From a checkpoint of a small self-supervised image encoder.
Model: 28.9M parameters, 32-pixel images, arch swin, norm layernorm, moe top_k, num experts 16, patch size [2, 2], depths [4, 7, 4], widths [64, 128, 256].
Rows from block 4 of a small self-supervised image encoder, named by matrix and row number. Rows with one number within an expert belong to one neuron, the router's apart. Each number is 50 + 15 x the weight over its row's rms, rounded and kept within 0 to 99. All counts start at 0. After the name is the row's rms in percent of the matrix's.
Before each expert's rows are labels from the 100 images, of 14976, where the router gives the expert most weight on average: "top examples" is what is common among them. Only what is clearly more common there than usual is listed. The data: streak pictures of flow and ridge fields. In brackets: how many of the 100.
# router: router (model.blocks.4.mlp.router.weight, 16x128, trained with AdamW), inputs 0-127
# up: expert up (model.blocks.4.mlp.up, 16x256x128), inputs 0-127
# down: expert down (model.blocks.4.mlp.down, 16x128x256, transposed), outputs 0-127

# expert 11
top examples: parallel (100)
router.11 102:36 53 44 34 62 59 67 32 59 41 34 14 35 33 55 61 49 42 54 78 60 60 35 67 70 42 35 36 85 29 38 66 70 58 76 61 32 43 67 31 28 47 48 65 43 52 66 62 74 51 46 51 76 47 28 46 25 64 61 36 53 45 58 63 50 67 84 38 45 70 35 28 62 40 49 38 76 38 38 36 42 50 53 76 47 54 76 61 60 26 59 65 31 35 79 53 70 52 59 41 53 51 56 58 72 41 62 52 50 49 65 43 19 24 55 67 70 67 21 53 40 61 53 41 35 42 50 47
up.0 101:60 52 70 53 41 51 59 75 31 57 15 38 49 58 63 77 37 63 25 60 63 58 50 38 73 40 60 32 43 55 46 41 68 68 64 56 53 16 61 41 52 26 60 70 29 59 54 53 68 54 33 16 47 75 42 58 40 41 65 61 76 55 46 33 57 82 20 33 50 43 39 39 77 46 44 62 43 26 53 32 40 50 21 31 56 43 28 46 13 38 61 43 44 48 45 47 57 36 63 51 41 68 38 43 25 71 39 65 57 64 44 47 50 36 62 38 52 50 56 49 27 43 67 21 31 75 44 41
down.0 104:27 65 53 63 39 65 36 42 49 70 39 50 27 34 62 41 33 48 27 60 52 27 44 66 39 45 56 30 53 41 46 31 69 56 38 45 83 75 49 44 22 53 55 42 62 24 60 42 85 27 56 32 35 54 33 41 35 62 39 48 61 77 57 46 49 43 58 32 44 55 54 34 63 36 35 39 42 38 33 59 62 41 51 77 26 72 33 56 76 21 47 39 33 63 52 65 27 25 48 33 38 60 31 68 28 41 77 39 35 30 43 69 69 58 62 61 43 61 53 25 60 40 55 31 28 34 36 62
up.1 086:67 63 41 34 40 47 40 53 32 49 75 68 38 52 32 98 59 62 59 45 72 30 66 49 64 45 43 54 64 53 83 58 30 40 41 45 56 48 35 62 43 42 66 44 59 55 41 30 47 47 42 52 35 60 72 38 63 60 68 53 42 77 73 57 44 40 22 22 78 40 19 26 71 56 29 58 40 29 68 56 69 63 43 50 56 48 76 40 56 23 68 39 41 31 53 66 68 38 41 34 52 49 45 19 51 38 34 47 53 41 48 65 66 46 66 60 30 46 49 28 34 24 65 21 50 47 50 33
down.1 094:43 60 43 56 27 27 83 41 27 25 52 69 42 64 52 27 73 44 45 77 57 37 58 51 37 25 41 53 48 64 60 52 52 50 36 49 27 55 47 65 73 50 62 67 49 41 35 85 57 57 45 89 74 78 63 62 64 71 58 50 58 46 25 35 54 57 52 75 46 49 48 31 29 57 61 47 35 39 57 27 55 43 32 44 37 67 50 60 46 35 44 44 79 39 46 31 42 73 56 73 60 51 68 56 42 51 18 47 63 51 51 46 48 27 32 46 20 43 48 42 41 51 46 36 28 08 67 53
up.2 103:57 61 30 76 50 51 34 41 57 65 59 39 37 46 64 44 29 50 58 74 58 85 47 36 59 55 13 39 43 64 51 44 56 59 47 59 73 41 56 66 57 53 68 52 36 62 44 45 46 79 71 56 74 54 32 47 40 85 69 54 36 59 55 54 38 27 57 50 59 71 27 32 65 51 38 67 85 34 53 52 54 32 78 48 30 64 75 34 40 51 53 62 58 42 47 41 62 39 45 49 57 24 45 41 75 56 53 60 48 38 22 36 29 40 33 76 25 40 29 71 28 88 45 46 54 56 50 58
down.2 126:39 56 57 31 25 73 65 17 32 52 51 41 60 46 85 29 48 75 42 53 14 40 38 55 44 47 66 41 53 43 28 52 44 83 46 44 49 53 68 57 59 41 47 33 34 28 72 65 09 64 42 72 59 48 41 57 77 40 48 61 47 15 42 65 39 52 38 71 68 55 42 59 44 71 33 34 39 67 55 32 68 44 39 66 45 27 43 55 51 42 48 58 72 60 47 31 42 55 45 50 69 67 56 51 27 57 59 68 57 36 34 69 58 44 47 49 75 44 21 57 29 46 71 49 40 53 18 41
up.3 114:79 43 29 59 34 42 29 59 55 55 32 49 58 71 60 52 52 26 45 43 44 63 42 50 17 52 58 26 81 47 50 65 59 76 44 28 63 38 45 52 41 70 68 60 42 48 73 58 24 44 60 46 55 19 89 42 30 74 48 46 72 59 63 57 56 77 41 51 56 61 24 56 62 49 58 48 70 35 43 37 59 30 49 61 42 66 33 38 63 34 51 52 41 42 38 26 49 56 11 39 42 55 48 60 53 29 36 59 26 38 80 36 41 62 59 37 43 63 51 43 69 44 49 66 65 26 62 15
down.3 104:71 85 71 62 50 47 48 41 27 34 53 42 47 41 28 60 60 40 33 54 35 29 55 49 49 40 64 55 42 35 76 55 30 35 57 54 73 35 44 49 49 64 42 66 46 46 69 71 53 68 52 37 82 65 48 56 66 46 72 23 62 44 74 51 61 51 33 45 40 46 48 71 57 46 57 53 45 52 32 79 26 51 20 76 44 64 62 44 51 43 55 81 32 34 53 32 77 32 56 72 47 59 43 56 33 55 57 36 47 70 71 47 45 31 39 71 15 45 37 42 74 49 41 48 21 37 59 87
up.4 112:40 51 44 26 62 74 71 77 37 63 53 24 68 67 15 47 42 56 50 58 61 74 65 59 62 49 57 64 70 52 42 56 26 59 52 45 56 84 63 57 55 49 66 46 31 42 57 56 70 26 62 28 37 35 43 33 70 53 47 86 39 46 68 44 61 43 45 52 53 84 58 39 58 46 70 40 45 52 51 48 62 55 17 76 35 51 69 67 37 39 54 44 67 30 38 44 49 60 46 27 47 48 61 55 67 29 62 70 57 78 39 51 67 65 45 74 71 44 66 57 64 71 68 72 43 15 56 46
down.4 107:73 58 55 46 34 19 24 53 62 68 45 76 68 54 43 63 53 64 69 55 50 45 63 35 59 38 70 32 41 54 74 62 50 36 62 83 32 69 54 48 90 63 34 57 47 38 25 40 54 63 34 36 69 51 70 37 68 17 83 64 58 53 81 57 52 48 34 47 69 49 52 43 58 66 58 80 49 39 35 59 53 52 24 52 50 59 59 65 41 44 39 49 76 61 51 47 33 71 30 50 30 44 51 41 41 40 28 59 53 67 29 42 26 64 34 61 61 32 43 81 47 35 51 46 32 72 43 57
up.5 089:19 47 53 23 75 54 53 32 60 56 51 59 54 36 22 46 50 45 33 47 42 55 73 59 73 40 21 47 33 44 64 53 52 78 42 43 75 53 42 68 54 68 57 57 32 56 77 20 50 42 28 63 46 33 52 60 67 51 44 44 47 72 81 46 64 31 64 21 55 60 60 39 64 27 57 42 45 56 43 27 22 49 60 62 69 37 27 55 42 55 65 33 49 30 60 41 64 59 45 63 58 34 50 57 48 54 37 60 52 30 52 53 60 32 30 63 63 56 71 73 54 16 22 33 33 22 45 77
down.5 102:42 47 33 48 46 60 39 75 61 41 57 59 71 38 60 40 40 82 53 60 31 56 52 33 38 26 77 67 56 39 43 69 82 45 24 48 55 49 44 63 60 58 41 38 55 56 52 33 67 32 29 60 41 65 62 30 68 36 48 48 65 33 22 43 38 48 37 61 59 65 42 48 49 67 42 81 67 56 53 43 60 58 29 36 68 33 61 43 94 39 50 58 25 23 52 42 59 28 25 57 57 74 56 53 87 82 45 36 49 42 38 45 51 35 43 80 42 61 44 72 47 40 51 53 32 47 53 20

# expert 1
top examples: waves (34); turbulent (26)
router.1 110:19 62 32 28 75 26 36 32 55 35 57 54 55 84 78 41 64 30 47 33 65 41 27 34 43 47 73 33 59 72 57 34 62 49 31 44 81 63 48 50 65 50 56 61 47 42 58 80 68 69 65 62 45 52 65 45 30 36 17 46 58 58 71 58 25 46 50 54 61 45 36 36 51 57 59 70 54 20 59 41 52 68 55 46 55 56 46 57 67 51 36 28 35 44 45 72 52 48 68 53 77 25 70 35 56 26 63 50 51 23 57 61 57 52 64 17 50 42 55 34 40 55 62 70 42 69 67 63
up.0 098:57 70 25 62 38 67 38 42 32 60 43 40 59 58 72 66 31 23 62 40 49 53 55 46 71 59 40 45 47 57 70 72 48 14 69 33 52 33 37 39 45 60 83 84 48 33 49 63 57 42 58 42 31 84 47 29 42 61 27 49 34 35 61 59 44 48 69 45 69 34 66 52 60 42 63 76 63 52 71 87 33 73 37 53 49 46 44 53 29 37 64 52 78 73 41 36 52 38 55 45 72 62 55 65 50 30 50 53 33 32 62 34 49 49 60 46 28 67 21 49 57 74 53 38 43 73 66 47
down.0 109:24 64 46 64 54 42 51 53 77 66 57 44 29 62 78 48 22 50 43 39 47 50 48 70 49 71 53 73 34 56 48 42 58 54 33 61 71 47 72 43 51 60 56 67 56 38 52 56 42 28 47 40 81 50 50 56 40 61 47 32 47 52 41 51 32 51 49 47 52 27 45 45 20 54 34 37 47 37 47 32 59 39 15 94 38 77 23 66 85 65 17 55 71 41 23 51 40 32 40 45 57 70 43 56 67 66 30 44 41 55 27 48 56 35 15 59 61 52 51 58 56 31 20 61 36 51 42 36
up.1 117:35 26 66 63 65 40 57 70 53 35 45 54 68 55 56 39 30 26 59 16 81 50 16 08 84 48 89 44 55 62 39 72 63 46 67 42 41 67 48 54 62 67 42 51 57 56 59 63 48 40 11 50 26 56 37 70 37 33 36 44 45 49 43 55 57 28 31 69 65 69 55 43 55 48 52 39 51 48 39 49 31 38 55 32 56 55 60 70 37 51 55 24 38 50 51 55 33 52 49 75 84 54 56 18 48 46 52 50 42 39 42 38 26 50 39 36 58 60 62 43 76 38 56 70 50 60 63 55
down.1 121:40 46 60 48 69 54 75 50 51 36 52 43 31 32 60 94 42 59 78 72 61 47 41 60 45 54 37 37 70 28 53 69 51 38 37 46 48 37 45 54 19 82 65 73 24 42 48 43 59 74 63 61 50 24 37 51 53 55 60 54 45 53 41 49 64 22 56 70 57 52 54 42 53 49 50 38 58 35 78 61 45 38 48 74 62 14 53 75 53 54 58 78 31 40 72 56 72 50 45 71 40 56 39 69 47 64 28 59 59 66 53 41 74 24 61 76 35 45 47 63 42 45 46 34 45 13 28 46
up.2 132:35 74 51 36 53 50 60 75 45 67 50 73 32 68 69 48 60 21 40 85 26 39 32 63 61 38 19 42 77 59 59 53 76 79 35 66 63 35 87 31 56 28 44 42 38 48 67 52 57 65 65 47 46 60 32 37 36 57 58 66 54 49 89 42 40 46 40 47 82 78 26 38 58 32 45 58 56 59 46 63 69 37 52 34 61 58 80 51 56 57 60 44 56 50 69 76 58 31 48 55 55 31 56 34 33 45 50 54 46 54 50 68 49 36 37 36 37 27 50 54 35 51 65 41 44 71 65 33
down.2 127:61 44 27 47 41 29 52 50 41 50 33 51 57 61 28 43 45 19 39 40 51 40 65 57 86 36 83 47 59 54 93 31 66 68 37 40 50 33 32 86 45 59 82 45 43 55 55 52 59 61 46 44 56 51 49 39 66 59 59 51 79 27 68 65 57 41 23 53 34 45 35 47 37 36 59 58 37 48 87 70 59 80 70 42 55 54 50 58 42 49 52 34 72 51 41 29 64 46 51 24 68 46 60 24 47 33 24 69 42 46 40 41 47 38 34 20 50 47 67 36 45 56 55 80 41 52 50 47
up.3 115:38 57 59 65 67 45 59 28 42 45 63 58 54 61 68 48 59 52 46 43 52 41 44 42 22 47 60 65 33 23 33 39 66 39 83 68 60 49 50 47 41 64 78 49 55 37 72 90 55 86 84 61 39 53 50 49 34 57 50 26 33 25 57 27 41 34 65 62 74 22 61 62 33 47 35 33 55 45 65 32 46 74 54 57 71 75 57 31 68 43 51 68 42 44 55 50 21 62 61 70 55 62 51 44 49 24 75 61 63 53 33 31 38 48 41 68 77 38 46 51 38 55 45 53 60 72 62 31
down.3 116:32 62 52 75 63 64 45 54 64 38 36 70 49 52 50 45 29 32 86 44 68 59 21 70 60 49 65 35 40 39 43 65 52 44 69 59 34 49 41 55 73 58 54 41 56 41 48 49 59 40 37 60 23 55 48 54 38 58 54 20 49 75 35 82 54 44 43 42 41 67 57 36 45 64 48 44 28 34 56 61 31 64 46 47 56 54 00 49 77 37 59 57 55 52 53 60 45 46 69 60 62 43 35 62 80 71 47 43 49 44 12 86 35 49 65 56 46 44 24 28 52 29 39 15 63 43 52 39
up.4 083:27 46 50 41 57 62 51 57 38 45 51 44 60 52 43 54 37 61 14 57 39 39 76 61 27 46 46 47 58 38 57 51 66 00 52 67 26 41 37 29 69 27 37 69 38 72 30 48 74 61 45 48 74 29 44 49 48 38 50 59 44 59 72 55 62 44 33 55 40 87 63 44 66 67 60 54 47 22 48 52 45 54 54 30 29 64 42 24 33 29 43 27 61 59 71 31 48 41 71 53 78 77 54 50 64 58 54 21 61 56 59 51 64 43 24 70 66 57 20 33 53 59 44 57 63 67 54 44
down.4 091:46 62 64 53 45 70 48 50 53 56 53 67 36 64 44 21 47 69 23 55 51 54 59 20 47 65 52 20 52 19 47 45 69 65 68 56 46 48 54 44 27 37 27 49 57 45 54 31 52 00 65 47 70 30 54 30 71 44 68 66 48 56 39 60 44 37 71 35 64 76 60 36 75 38 43 56 28 60 48 36 41 65 31 40 47 49 56 63 29 60 56 15 64 34 21 43 57 57 79 37 36 56 56 47 44 68 71 31 49 47 51 43 50 40 42 59 37 80 58 46 38 32 21 65 49 49 28 37
up.5 095:36 64 73 18 70 64 37 39 61 57 72 53 39 34 69 33 72 65 30 46 21 69 46 32 54 67 54 48 62 49 42 55 34 63 41 46 50 37 65 63 31 57 51 38 58 27 36 75 63 52 60 30 99 57 63 46 44 56 60 69 58 59 77 50 66 50 44 47 61 81 73 56 62 60 47 36 82 53 48 62 56 67 32 56 53 53 82 52 23 51 32 75 38 47 57 22 41 41 58 51 44 66 56 49 56 47 50 50 43 57 64 54 25 54 61 35 38 37 47 67 38 49 80 42 66 55 64 29
down.5 090:30 66 46 66 60 80 54 68 54 59 62 41 59 34 42 78 68 27 74 69 32 75 25 31 12 31 32 40 72 62 50 82 52 42 54 63 65 44 17 28 62 62 60 54 37 40 64 44 59 43 55 71 72 45 47 59 71 67 78 50 48 61 46 47 48 53 66 41 30 54 62 48 52 39 48 54 50 69 46 39 33 66 86 26 69 62 59 52 50 79 60 44 49 47 47 36 50 46 28 68 73 50 45 65 50 29 33 40 36 61 43 68 48 46 38 46 38 36 23 56 38 48 42 67 61 58 76 47

# expert 8
top examples: parallel (50); waves (30)
router.8 100:70 42 47 41 64 28 59 16 30 24 56 73 48 62 51 68 44 39 46 57 38 51 39 19 59 69 48 51 46 21 52 51 41 30 68 60 37 51 51 35 49 41 40 42 61 44 87 60 70 54 62 77 42 87 63 28 27 70 44 44 35 64 42 39 55 55 74 52 49 78 36 61 53 37 59 54 59 65 62 52 52 35 71 49 61 26 69 40 48 33 57 58 51 35 63 83 56 46 48 61 46 25 74 38 59 45 52 32 45 57 17 65 57 55 45 26 42 32 46 57 53 80 57 72 28 27 48 43
up.0 086:45 44 44 37 38 48 57 33 51 51 55 50 12 45 59 40 23 62 36 38 26 62 60 48 30 46 41 56 52 37 47 63 32 55 65 65 34 64 48 48 35 56 53 57 42 44 41 49 69 73 73 47 61 54 55 51 27 63 59 52 52 25 46 23 52 47 30 54 63 31 86 77 23 23 60 43 55 37 53 37 76 63 75 53 67 73 12 35 37 48 50 80 47 39 61 49 50 20 41 55 63 54 46 32 27 57 49 57 35 61 48 61 40 87 54 35 41 50 63 71 44 57 43 33 62 57 07 53
down.0 088:40 58 55 43 95 56 71 42 50 45 52 47 59 81 66 52 58 85 56 33 58 38 33 43 61 59 16 40 37 60 35 44 49 34 55 21 62 57 53 44 22 72 35 55 35 54 26 68 31 47 47 56 25 43 40 47 51 49 34 41 51 43 52 22 52 26 74 38 43 63 52 54 73 48 70 41 41 13 66 35 22 65 69 72 65 38 69 58 41 59 42 48 37 54 65 48 43 13 63 71 60 38 67 63 31 51 60 55 59 52 60 54 40 47 45 65 64 34 37 50 47 73 50 28 19 43 46 51
up.1 112:75 44 29 44 45 51 52 42 37 44 23 51 39 55 07 48 48 20 51 47 27 62 48 69 72 37 42 98 51 15 39 53 76 27 86 59 60 51 64 48 67 49 58 46 44 43 46 20 42 57 57 40 66 62 57 42 41 43 47 46 64 46 77 66 50 37 55 22 36 54 64 48 45 54 55 28 62 46 54 57 42 41 32 26 35 53 32 57 56 55 54 58 65 33 38 50 66 37 44 78 40 56 35 56 40 44 50 62 38 34 56 57 48 27 37 57 34 08 26 42 40 14 45 41 47 55 52 50
down.1 117:51 38 22 45 52 75 30 81 73 67 25 68 60 59 57 54 80 38 24 52 48 53 40 64 41 56 22 50 38 31 32 56 57 50 43 64 54 30 40 49 34 65 61 62 40 61 52 53 28 45 45 40 43 31 49 37 44 44 49 55 75 66 71 54 69 35 49 28 74 51 33 68 48 55 55 45 39 44 42 59 55 53 42 68 61 44 41 54 73 92 46 60 72 53 54 26 40 21 54 27 42 09 64 40 63 60 34 43 34 43 40 43 43 41 56 55 49 58 33 36 42 51 58 70 86 29 21 29
up.2 109:77 63 46 52 43 28 36 86 35 53 72 57 34 46 56 53 59 50 35 30 37 23 53 39 40 69 61 68 50 57 45 41 37 43 62 36 64 35 64 60 77 40 68 64 77 23 72 17 49 29 58 65 72 35 62 43 29 65 63 55 31 66 54 32 50 50 52 65 64 53 50 52 40 37 42 66 57 51 38 54 34 48 61 42 45 40 20 64 46 54 47 63 41 44 74 41 63 72 77 56 53 48 73 36 50 22 59 53 64 78 61 66 23 53 83 47 64 74 58 71 37 52 67 51 66 54 60 76
down.2 103:41 34 65 68 52 46 34 59 67 65 75 45 27 61 40 50 50 36 74 28 55 44 60 15 51 63 68 32 64 28 35 40 72 37 60 46 35 63 34 19 75 66 53 78 62 45 64 51 80 51 49 43 51 38 55 61 51 23 72 16 59 52 54 39 21 36 27 26 57 42 60 56 65 46 66 77 40 51 44 44 29 58 37 66 57 41 68 48 36 53 27 44 69 50 70 36 35 70 47 40 35 66 44 74 53 47 24 61 44 42 64 57 39 78 41 50 43 47 44 37 40 48 54 58 80 73 36 53
up.3 106:52 46 33 34 51 43 51 26 47 53 39 36 24 44 55 39 40 63 82 40 26 68 72 64 57 27 45 29 70 56 37 53 20 49 51 76 44 61 59 65 75 63 63 62 30 35 46 39 23 38 58 44 31 49 38 67 60 15 48 50 59 55 36 72 58 58 83 65 31 71 36 65 36 37 78 51 61 65 60 58 45 26 44 59 21 54 66 44 84 34 78 43 44 41 47 64 34 33 41 64 42 67 48 69 46 41 29 41 65 38 51 69 37 39 62 60 47 61 51 47 19 57 62 63 58 58 62 55
down.3 108:42 46 56 48 70 28 53 56 34 51 61 42 44 68 63 47 64 26 65 48 57 38 66 54 64 69 67 57 62 62 48 57 60 31 49 76 67 52 46 60 30 41 42 48 58 75 47 66 48 83 49 57 50 41 66 59 58 69 35 24 18 78 64 37 47 43 35 27 96 24 42 42 56 81 55 59 45 28 52 57 75 33 50 55 66 57 39 20 36 59 58 67 67 32 43 46 40 43 63 41 59 63 77 51 38 66 94 48 40 51 58 67 58 66 44 38 74 39 38 34 51 63 76 54 66 55 59 50
up.4 107:29 77 47 68 56 67 47 20 48 52 41 52 33 59 47 62 39 44 52 71 46 60 59 46 39 51 63 44 44 06 57 35 55 77 66 54 50 54 41 24 54 32 34 74 67 49 64 37 30 65 52 44 78 41 60 49 30 60 62 60 29 74 79 60 47 42 46 52 33 50 56 33 39 58 37 44 72 36 50 27 43 56 69 18 56 48 58 60 32 34 54 90 76 39 50 79 54 52 66 52 67 10 34 52 35 42 31 42 63 56 31 46 60 55 48 36 62 62 56 72 38 55 72 62 31 45 59 58
down.4 105:29 46 64 39 60 44 63 57 67 78 81 58 42 29 30 49 54 59 69 59 42 51 21 27 57 64 35 50 67 57 23 53 42 47 49 56 50 61 52 33 47 40 58 59 24 74 55 48 42 55 67 70 35 59 48 40 54 43 42 66 26 29 76 51 48 41 70 47 33 63 51 52 49 67 41 39 89 72 47 72 87 46 72 73 47 56 46 69 40 59 59 55 30 41 57 51 73 72 40 50 75 37 30 35 66 66 59 57 75 60 58 30 55 27 52 67 41 58 54 13 54 34 63 37 46 50 70 74
up.5 109:59 45 50 76 39 48 35 53 27 71 43 61 48 35 22 52 43 56 69 80 53 26 68 52 42 57 26 39 70 40 33 59 88 58 54 39 89 43 44 55 64 54 58 73 37 39 45 36 50 52 64 48 40 69 41 48 34 67 42 62 55 72 53 60 64 53 44 49 51 64 61 49 40 46 55 60 64 79 24 31 50 36 46 63 51 62 39 40 39 42 53 69 51 32 64 55 85 44 44 42 44 43 32 36 68 15 32 28 73 75 64 43 66 42 60 40 60 46 54 71 44 65 44 29 90 37 50 21
down.5 113:42 61 67 50 58 53 59 52 88 59 43 52 29 20 59 72 45 74 56 44 54 32 50 27 38 60 39 35 57 43 50 89 36 48 43 66 62 35 24 32 59 66 46 74 60 69 60 41 34 51 40 53 50 61 34 80 37 47 49 48 48 59 37 38 59 36 59 48 59 64 54 34 48 66 43 54 78 77 42 44 47 39 37 41 33 77 55 68 34 65 59 37 05 73 48 38 58 44 59 13 36 36 55 42 57 47 37 53 52 59 36 65 85 27 26 53 44 32 77 41 57 51 68 62 48 63 61 42

# expert 7
top examples: parallel (74); waves (26)
router.7 119:50 66 23 46 63 34 35 43 31 76 43 72 62 64 40 60 44 35 55 38 50 43 53 49 58 52 59 47 51 71 60 34 47 67 44 41 61 50 57 57 76 53 29 39 70 46 48 40 22 63 70 68 59 42 66 28 70 76 67 44 18 36 55 44 46 74 68 38 33 35 37 38 39 38 26 70 35 06 58 44 57 58 58 61 55 30 62 52 33 35 77 68 16 44 46 61 63 72 25 63 66 46 49 27 48 46 34 59 35 67 72 49 59 54 56 66 25 53 49 52 60 38 49 28 49 25 80 50
up.0 125:48 70 29 59 80 46 42 37 67 84 53 38 48 17 60 60 38 75 50 33 28 45 80 51 68 68 55 80 77 45 36 35 76 43 27 39 19 62 36 58 53 60 44 79 59 45 48 33 47 47 51 28 33 44 49 41 49 52 29 51 62 55 31 36 38 58 52 45 66 79 25 79 48 22 33 77 51 59 66 58 53 62 46 58 43 35 74 39 62 49 49 42 57 52 43 49 61 44 34 33 53 40 53 45 56 66 50 61 41 30 54 24 54 48 31 51 31 47 69 18 34 67 59 34 48 53 30 51
down.0 116:52 79 35 56 59 47 27 58 56 50 48 36 63 19 51 59 40 52 60 29 81 34 48 54 31 65 48 53 42 67 46 48 41 00 52 45 56 54 40 78 64 31 66 42 41 64 45 52 63 57 66 70 59 74 57 55 21 42 55 46 57 75 58 37 56 74 49 15 75 54 61 44 29 25 25 64 37 42 62 61 47 26 62 59 63 56 63 37 54 49 40 66 11 58 41 49 59 51 57 65 43 34 45 21 69 32 53 42 65 50 59 33 72 33 74 40 34 46 50 34 57 46 54 53 40 26 55 27
up.1 099:60 41 38 53 54 70 49 42 30 53 59 45 87 79 72 31 42 55 45 47 29 40 65 64 43 45 46 13 53 53 53 44 00 46 49 46 26 34 54 32 42 35 41 45 32 61 42 66 69 32 56 28 55 63 51 49 74 65 62 30 69 50 51 53 20 66 53 55 40 26 61 61 21 49 29 40 63 48 40 65 58 36 80 53 69 56 22 50 47 59 46 47 62 62 42 44 44 39 62 29 41 36 47 39 49 20 38 91 54 48 51 68 37 49 32 43 27 47 38 49 58 43 38 43 31 43 36 52
down.1 101:41 50 63 59 41 65 60 68 83 56 50 76 46 41 49 72 67 25 66 65 50 44 52 51 36 54 43 62 46 48 36 65 37 62 78 52 75 46 34 38 80 48 40 66 83 56 20 41 66 43 25 46 64 26 37 41 68 77 50 66 49 54 57 42 29 54 47 38 66 61 35 53 60 45 46 18 47 62 66 52 65 44 53 33 55 53 30 67 63 41 57 68 64 58 51 43 62 41 47 51 46 62 58 26 67 55 36 61 58 28 42 54 41 44 97 27 31 22 60 48 73 63 22 31 64 39 52 26
up.2 100:65 57 45 38 71 27 65 62 63 26 32 61 47 55 64 62 53 47 86 51 36 39 44 74 45 56 48 41 46 77 33 28 53 52 19 67 47 63 68 64 21 19 34 54 43 36 32 26 46 44 32 39 29 42 43 77 78 41 52 48 57 27 49 47 47 60 44 52 44 82 40 37 35 79 44 61 49 27 46 42 63 54 74 18 65 38 40 35 51 54 63 26 65 37 47 52 57 69 34 44 44 50 39 36 71 62 71 42 45 50 78 60 35 51 46 51 55 70 46 74 60 41 66 44 48 71 20 41
down.2 104:44 31 29 51 36 68 52 57 66 47 69 19 31 58 74 85 52 57 41 40 41 76 57 19 62 52 37 24 24 67 62 42 38 20 39 59 61 53 36 63 72 34 60 53 62 45 50 31 56 46 36 47 59 33 60 31 50 80 49 72 58 70 37 37 27 71 63 59 45 31 56 76 49 44 80 40 41 54 64 23 62 50 48 51 58 25 43 58 59 75 43 45 52 54 66 32 31 55 65 78 52 29 37 54 60 38 79 60 54 34 52 55 78 49 51 53 47 60 78 36 59 48 41 41 34 35 46 65
up.3 104:47 52 47 65 46 59 48 21 47 40 39 63 23 40 76 78 59 67 39 71 31 52 41 71 32 35 73 55 23 65 58 47 46 45 85 52 34 33 60 61 52 66 44 51 71 47 33 48 50 51 63 61 66 39 25 53 59 44 24 52 55 11 55 47 68 39 57 45 62 30 61 48 72 31 67 66 46 31 61 72 46 68 27 62 76 41 50 36 39 31 46 65 13 64 44 51 41 58 39 62 43 35 50 28 28 49 39 55 45 57 21 52 40 64 43 65 62 58 39 29 71 15 70 43 45 64 54 48
down.3 099:51 48 67 56 52 52 65 44 54 39 55 62 45 44 50 74 26 36 57 58 52 55 33 56 73 43 19 36 71 55 42 38 63 61 49 68 45 84 40 49 29 66 44 55 46 34 71 37 64 38 42 74 55 09 42 60 37 39 41 27 39 52 22 52 43 36 24 51 62 42 66 48 55 41 73 22 78 46 59 57 69 59 43 44 32 43 35 65 53 41 33 54 47 54 69 39 34 35 56 37 22 79 54 63 14 37 58 31 97 41 63 77 70 61 41 44 66 48 53 42 59 44 35 34 44 59 62 52
up.4 089:41 53 34 42 56 29 78 38 58 45 38 41 41 44 75 57 63 45 36 57 65 34 70 14 33 50 56 54 69 81 29 54 29 81 65 62 34 56 59 28 19 38 61 51 40 47 29 73 76 49 32 55 52 25 62 45 46 47 57 71 35 22 47 54 60 46 30 46 77 34 64 55 68 40 29 47 60 62 45 72 51 58 45 36 32 60 53 36 56 68 37 56 75 22 62 76 33 22 41 70 62 40 32 57 29 38 72 45 92 65 51 48 46 46 51 47 55 48 51 47 43 46 52 54 54 56 59 36
down.4 089:34 48 08 35 63 30 71 61 64 50 48 47 42 58 30 81 55 41 52 68 70 78 56 70 35 37 26 59 23 84 48 37 79 24 44 62 46 50 54 77 37 66 47 48 41 61 39 63 72 47 52 43 33 43 74 75 59 64 45 56 67 67 66 62 25 74 64 61 30 50 54 45 41 35 63 63 49 49 63 67 33 71 58 36 38 53 67 65 52 33 57 43 48 59 48 37 56 35 46 53 57 36 43 15 39 44 50 71 52 60 53 73 17 54 51 41 61 40 43 34 39 45 61 61 63 64 65 77
up.5 097:61 83 45 19 48 42 44 80 75 49 38 45 41 72 40 78 33 50 61 65 55 43 60 52 51 26 42 44 48 46 77 52 41 18 48 48 36 60 42 49 38 57 43 42 59 52 56 79 67 62 50 96 72 50 66 16 33 64 42 63 80 56 42 49 47 77 48 59 78 69 39 76 46 29 50 48 52 77 37 44 55 44 55 33 75 67 55 63 57 81 26 35 56 50 57 59 50 56 54 31 52 47 30 55 41 37 45 34 23 54 38 37 63 51 37 42 52 28 28 49 52 56 45 60 71 44 53 55
down.5 094:60 56 67 51 54 58 68 41 54 40 36 44 34 54 30 45 43 45 39 18 74 36 48 68 42 59 10 41 47 67 42 57 68 57 56 48 45 57 62 27 55 62 36 57 50 75 76 65 50 52 49 29 47 64 54 59 57 35 48 52 66 45 82 34 64 43 56 56 41 54 65 43 28 54 54 29 53 46 51 46 66 39 28 55 33 35 63 39 50 63 35 45 67 25 49 50 65 46 46 35 69 84 41 68 67 66 59 83 22 80 52 65 24 18 69 57 61 43 37 60 73 44 74 45 68 73 77 73